From a checkpoint of a small audio embedding model: widths [96, 144, 208], 52083 training examples.
Rows from block 2, named by matrix and row number. Rows with one number belong to one channel. Each number is 128 + 24 x the weight over its row's rms, rounded and kept within 0 to 255. All counts start at 0. Numbers have three digits each. After the name is the row's rms in percent of the matrix's.
# convs0: first width-7 conv (model.blocks.2.convs.0.weight, 96x96x7), inputs 80-95, a 7 kernel for each
# convs1: second width-7 conv (model.blocks.2.convs.1.weight, 96x96x7, transposed), outputs 80-95, a 7 kernel for each
convs0.57 098:149144109086095100102109136125136129153143120120127084119087114137131143108138115167152142144166159128111110125131088154127109095107128144149140123137118121114129119097141143112108119113136153134139133141099139123113151144117130088112129181133135132131169137136127117146145142139183128137153142154174089105080142168121144158120145133112
convs0.58 094:113073107137158137134127122116138131127129110092094098102096080137129141136122151115161135133138125106147129154125139078140092106100147123113119103106094159119116100139109085127109105137155127139118133104124136116144116160153140120153157141128123146175106138091156145148138181124118137116132140167122119101129111126076149141114130153156
convs0.59 093:121113137165142135132121122125141125152112095104093142116134128136141107107140123120130096119128139110115073086103121098157124130157130149097186148129132116135143127150104090135144135133136106121151114155121120156118158138182097138124123116124108125121102089115127104110142140122131123153132169119071169220163176096132113110121109132126
convs0.60 110:144154205129142130152095111118121151144133106133122108131083097084119122145113167105141131125130110133133091094092108132106075136120102105156129139102092121144128124134148131112158153138117129103081114100145119143135090126138119106132122127136132125115093107117149129135089122108147134140124175146146142160154124116130115078120137123119
convs0.61 098:148157129110143122132108100115127133141129112151137135166139107141166131164132100141137105115127124156122103130091079102111160115130117107110122098118156108123119152119137143159158173119111155115150136105114098121115121140149104137110104137148121132152174140176133131141139154160095151142116121133153131096188083140140149135109152098081
convs0.62 097:137132149140121115117122106129107155133142122116107114141170133142141133141143128108120121111154127122116136138134124123151138190192119156193123162126137165143131121118126125130151132125138122164168150117109082139181131169145148155132109135106123141116120137116132163123171122142145127160125114190152101100197154136135150181127132113125
convs0.63 097:131105110111096081148084081110115130144121129121119116148119110082130107092147143118118119094158137132121132088096142073104094121157136111103159074103072101128109107077119136143085115134117111105161129127111103140102147089125143123123165174150129167138104122093107119108094109110125103113121112148160131104094110116136139109120135115132
convs0.64 114:105100126157144122106145148158142106127125119101088100135166130119135128131119129116111150120090130131112142144122150089113154100143141135118090129149134117134114103122097124101130143151102098122136115116120126094126121152125116108116102111115151123133102116101135111155135117082101122134125129064086140110138186174108126148172153101079
convs0.65 094:097095100137130144140154160163140127098116122116147138136122121143068169107120116129123169151151097107142090089114106136108096119089048130118124130123133159100119098120113115112104126120164151144115134129130124124152148134163161090175145111123098109135166119141108127129114136147087148130189127113088118165078156152173124083123153169126
convs0.66 107:096092096098083092114136110108114109081103073082093065090103138135159100113130131086108125121118129122151110104106102140146160087086107095127115126130112126127136132135120108121093112147150148124150099143112124139129146138096107140133141130129153153137164131109171162128134129134139132126139132132096135149187129174116111134117081130115
convs0.67 104:133111126134121128163110126120096090124126130111103116130117103103110100158131123149123115123113105089114136113108113102143178146111151150128150138123130114117111120106138104121100108083082120126123129155131106134165147134140127129127138130155131152128098091136119110137130158104107108107099150148162181148094151115151146135134154116116
convs0.68 105:134132117116154125122142128097094107129159086106102121096086120125139131125085135100117116107112128146128155162169144161158135118159092096177123117127118098109106113064130114120135107110145147131120095131145131115129152178152109143114140119124103130134144119115108104127138096135131104135138158136178094120104101162108145150143131157153
convs0.69 111:120143132149116146113130136143136140141130114150154126126109114154156135122097103093126106127136103123133120126146131136092081120185151135122112157118101135140146150130122103137132161103139139104119124163137117176139142088128114070130126124110127118130156117127160139140116143137166141108122139081118108142161159133115092063083137177167
convs0.70 112:125117127109133167137083088123136113085113127105097096101102132114103131142161105127113126119149105111159112136146140124141126097078069136168158103120133130117134107118078081096141118118170120133134139134138135069080110143146136118151164125115123135127117120148113081095124114107097108122132130111057085126171165166098095118147163147144
convs0.71 111:119139137089108101117118125122128091124104147104113127103118113118095145123134137156118129101118108105108071096128135123130156127126099124111086106125125115117106102100121126104110112116139109117128132123112142106092095128116173175147146138145131165143092118144130151140137117105131139143147105149130125152132116095127125133136138141161
convs0.72 101:102079075079139125092148149131142138150165113136127141151106121146109135167130147109141139166154133130157108134169137112160130138158142107145132102134136161152126126121114137128108161108105110095132110130104136120159141135143099127129165153132149117131165151134157122112145140127124109119130129072176105150190210130107129102126098109111
convs0.73 093:133117134116143125111117126143148151145155115115095131123121128181168166177143141171102127124120129140121160143134151149109111160174125133140156156149147133144145135129140129144132090092145090120099109113119136120119133104132100132134120112116146122116134155144154122117139108106103123095112120191088167092121101149104159137126109115154
convs0.74 091:144123116106111108103137172162134119111114114112108121098111111156142122113126124097146164126112135146146147124112122083102087143141132118124153126121131137128129155135116115089114112112138112143086133131108127131099137087144087129150122117117146123147155168150138126153128109121131129123147147169137163163182160205103116143142120112131
convs0.75 101:111125139131117127142152160138114126138137141138115124132100130149138143154131133155125120157123128122159094157133139130080121141110129123148142135115142130130139113122133170097135175114098136176137161095159130124167107126135163146133127121110126121122148146147118156136157130130132130109127151099148125167106078035139148101115172125084
convs0.76 096:132115123140100122087156153132127136100135124142144131116150141116116161153129123127128156147115106121131104095099114117117139078121141130088152162142129157118137132129149093134127133124128152134145122140151135174108205119188136136120117111104141148154154119143096142103102096102076146113121116141141133138120134113107084110090124129128
convs0.77 099:149137138162164155144153126143150114156136117135138100126148132112139136119164142114130086114121090160150181139160141130186195109127110124127144181113119104113108116150147111120101120140085137136146135113140145099110152100130109145126100091098146088119146152126140175137151134143165125111092125204130145091146210107149122135132135124095
convs0.78 098:152154132097100121123148152160105094126135133124147169139159088136129085144155180191147158132161126118100089105136141148144130162112141143166103173148155125132134135136152182158088136136122131141138139141165187147138157106120179096153119142140160121145114107086108118086121130137146156145162128107111118079112135107108139130107120150124
convs0.79 094:120119129155121146169119153149129141131124171123139126118121102114197151112091122162106109100126176113165155155160167160170126088064114102165139183099099128148109155160131114141127140170120138147144165146116119123141128120118223116130101113125135144117144120143104077105119144114124129141124150104076137170134106173113134132145131132103
convs0.80 098:142132152131149144160120109111109095121112134136134152138150186109126130146114141170144096118116106064098110121089145147172166074138071117112180104083120115072125112100080092115142165124182115093120152144144134111135139106174117134092110110117086108114135132179154130153117142098130154099146140096144131130192138181136124144117112150173
convs0.81 111:121130126121090109129130114109141117128150143138132109108136137160128131143117107130110106140129107118106164150124131131096106190158114110148129126122117116119115125173115126122123128151157118121144145134124131172165141142137136115137141122147130154131148165158159139123143150118112115128150154158156090128119159071147133130141140128121
convs0.82 110:118103127109125085144161159119109089126124134143160133161128175114124157119146104130168111112125098133087115128163203203168195139128136164125103204125126105127117130120092129131140104148122117094097124126126135124129183178153170125113115115094119113110126122135118117113095099110128113151136140086143128156168122060083099134158136128122
convs0.83 091:138145108132130130140126134113140116102080117134138158141121138135105139129142145120112099104110093099121140093109124129133162130135120140092108133135105113092116111134119129115124125136182136123114081123145141137113098088139118090114110139137123108102164140147142130195171110108135168102148094148143159125117118154170121142149133124125
convs0.84 090:140165153142136149161141147138158178144136154114164128140135114143165150144163162093101150117096134135112115122152096122135136145148139138140141128157136159135135151093129119133157159120133123122144137131124159099108095159117124144111107142106120145129146148129162169151110129139150162161134130181147150066130141156116144152151121138088
convs1.57 093:117133130161154129145152110163105103125128098127162145164092140179130159054113114140139102108125099126138130157119139137134111120115144103152105143138118104104100127115119093085105112129119143126113141107121146130122143120153125119103210140121166104095143135134110122117095099125130123094145128116121112132121168156094099094148143140113
convs1.58 095:124160095095143093125128132161129136110169160151132151094151114093117094136144134104142129122142102115110102168109162125151092130128113184139160119122105146121206141137124149120123097115162133082128143139168107097134127103120130187160108162124139184106145163118107106152112154096157123130145111097110116135102167108122134150092067093114
convs1.59 098:087135114180175155193105109106139126178140156135125133137099133120114108142129158127125132107126087128125088109098117082144112142102107152133180065092127120095145113139158159150139128160128124092072160152127111146143116118120159132101120106123120140101150132122092126138100108136133182141129139157127136097136116110133162162145132175132
convs1.60 122:135104106108088149118139082100114144140130146109156148110099114155127111083155115142149109116079074128061107109111107101138141128124126112126125111132095127100126127111136131097133105101096165136135100110163161125098165124100097101145140150138130148131115118159149152133145091131143084101128104148141114122167135115099101130141126115095
convs1.61 097:163119142149200117159058078097112169174150153144155126157103093098138076103129187125134100130141125102097118155182139139116133119090121144128133157129127125086117146091158130161144114129191115092100110136082090126100133118118157159104143108122135126152113146132133100134152132087123129103128097120133139133129132138108116121095093114147
convs1.62 128:130108125162122132130111173163134103125083088136172119127135104129107123112128108080123153112118138137144101086101101082121077130181122138149116166078141118134119144167152120113158129128171117109126101145116092104069148115127114102153092153146130118146114105067092101081112163096115141122111108095135089142126162085091100082111119179109
convs1.63 085:158154154152126122116155147131124115118120116130077129147174152116161146126090111153126125174136128137140128135154141121154122126089097107134139133160117141108139131118143171104162095150138141125158156136098110142145118122145118130110122125130110108111142105116104119128115112148123134113120116105125113138150083148135101103126129166106
convs1.64 117:160127136134150142148157125116110117145099158139125130142096074094116134124133112123172115162113139109145096155137135123134133121157135141115139090115126099150150117126117149138125097102122109074067150174167091148125127119140142122143159134132119137152100149129135093107115127144177134107102130130139135133127140133135123125169118121103
convs1.65 107:096115132123132159150081130126172148161138169126133126096122070136135082111083120077071145142135125134129134105128103104139109122087145120147051168146147100161143147086142124155148114145125121080104086067143145155127105119100096109093133129152163150145141140073148123074078110137126128161150154106109124105102126140130094157095150137087
convs1.66 114:155158148126165119102157170169141124163148138143160135139127126126142127149124147099135143132164139152167165145185160161160136116104137116131125129094115100100143119152107139090141143156176112113105106148163167138103130087155124152152130117116096145105127124131125111077150125082111130100124100139153144128128152186133124117108103106147
convs1.67 107:130151103112105085083129136135121093094083129102135176143157166175140143157154161113111086112122117140117102130141129109111085143169167137111137134149125119125128157164170123122095128129172154185156149126123128131198134142146142133118111131100106101091178166131128131106094147145185146158162139137136133131110134146120153131145132118095
convs1.68 102:136125191151153097092091113124155121140136100157133130118130145123135129143123123131118108110091135125105140122126105120103072103101108123157119111140131123134091156104129157125159112144181164113153075149147161139137145143119160150135150126172133128127152163117109114125166137152176160127122122143125143122118143191120120135120113157167
convs1.69 109:133137109102105084123154135115108085137112134122113127138162120122144121145121145146139121131144130127092145137103131118138114139114131118156106128122110149119142134160142132125108129125098186110121138159095125076168131140126169099162117100116106145128081093109087154125169136135075155104174132096164139123134113187147150100138131117162
convs1.70 126:138170145152159127115134160128119104076132123117150140109165133141153139143125100119121155121161143129098126135134100134123140154192153115130100143123131164136171122146125113152085138113116076136135118108096073153113178134125089146187101094118139145126157131094159090159135119143112149125117107169125084114102144137161164136140129116095
convs1.71 127:151136172114138129124159157162125145147140086088104129153144139134142112091140112107149139153142148114150172159138148147164125131134172147160128170127138077170101132154098150112112101121136129143132121125165117159107153112147125163132150138109111100127131108144149161122118163144166174139092153167158133136144145148071114130147144168117
convs1.72 090:179153142129118080133139127129132104076110122152098119135150182134135154119146117092101146107128085106151121149180164161176144110118155158122158127171170161104090161143060091095099140068112111134091144073112070108112119137130119144145135099146125174156155126215146090162129116120087129067128148097115116101141099147145131120080113103101
convs1.73 096:132155158139116118104112132098097109129114157142153179134166152086092095142065129128131158148103140132170154139142153120160124171136169123132162140145138143129147137147130130160133116142079117083082113115137114112103109114118149117159159122130132158148134110133143129126114134145101125073121108108104131151116129131163118139098136097148
convs1.74 100:120140107138140138112150131115124111130111112131126123118122152154122167128136103122131117142111145144127150155180178150151160153124094100105114104106119123137126109126122096094131105116143110123119152143157143075087095112124161095185160117135131134082120088107107126111127115131153129121094092118127070078085072096105126121127101096121
convs1.75 101:182184155168119140096114129108107178143130189205163101118125101120107103115131130145121139094139152167175129133124123144118190130108152104151157165163180094135116153187108154143135152140124091096111121111161111089147133131152118109085129141144097121118165089153144156137145161182148088149065118085107165139138160126139118133144151110115
convs1.76 074:148148156165140145155152137131117140098091137169129090114065057143100109133109132156146107146105110130065157182125167142148144165162113131162128142144127117102145112147131126157099147135115129091086117137101122145175155151125164107169135167148134149144121141139123169147156136139153151118106108143168142153155136155187145144165158111136
convs1.77 100:119166163149105139153101084110117107160118131153149144156150156109162145120143126115116127144127105138140111114094141112121164124145117145133125172167122151141146126168155122186166189167112108136137106144148103108108133143114127129163153141173172131149121131115113085109175104124176142153088105201157140099116099111109128132103099125111
convs1.78 087:143111114118117140178118086103115108124156102134126132177123102113123117093095109125106081072118131135108139103129130130136155136118126101118092153120158143124118169098122123122149125136109135113134090073122167118151076116128138110072121101132131132133110102099112139135141131122166111115138108111167149179161151181122153151152154111122
convs1.79 088:188160197173170169127149111145100139119106146158117111079123127077103112095139130150146118090094152121150102098104116098140095132090143140167137134128185112128095123076125096119099121085127114104052143123116093137124118121109119140095126135146141125126129138127117166108157159172179155126075107120133106116048162140126110154176132139175
convs1.80 091:185129162159152155166121100143117121109168173125117107081094084090119117101099112121142120145155102121058160108140111131102163156116181117165105173145127144086123133102133162103158099140058118147115078080138147109161122148117128136162138170123156134186113126154171142148153152177122122117122076174150117130124097151123102143135112151164
convs1.81 110:140151116170155158171122131149128134116143122121086113117099108121132141174132130186163125139164077149143175160121160142146144083115148124105094109079133085122105101079122130099124148128149115135131114162122125142124136119141107105149157114155117144078160183202188144183173155163162123098137146137123143134159141150119133158149129135162
convs1.82 099:200185162130154145065085078089111111106126121162108110079143155138109138130143162144118118120110114110107150154102113102126108085146121145147118094116145144132136133131166129131131195093146109130113120128134123108106125129159093151103130090119129104126131157156157162124170143149117158103149139184150152113083113128156182189187142125145
convs1.83 093:151164183164163133098168160174159146135158126121122115114140103117118119093115110161122143174092114144142162115140135158133159146133162129161102185200151124162155170139139134094120113093098133098119131153096124132114153092147157116133133115138133119145107136106120123109109126101124077137094153122105112109103106124117099118088095099076
convs1.84 097:156138113107124129142174170120127128126133128143130155119153124133129122126123119132136150152140118121112143121128161122163170143146130120133149110154136157105091090165128097124083138124139123145171092137142122071119146126101150171180146145157130154139142137140130125155129133131115136137111070156143130144096130106119110091092089103091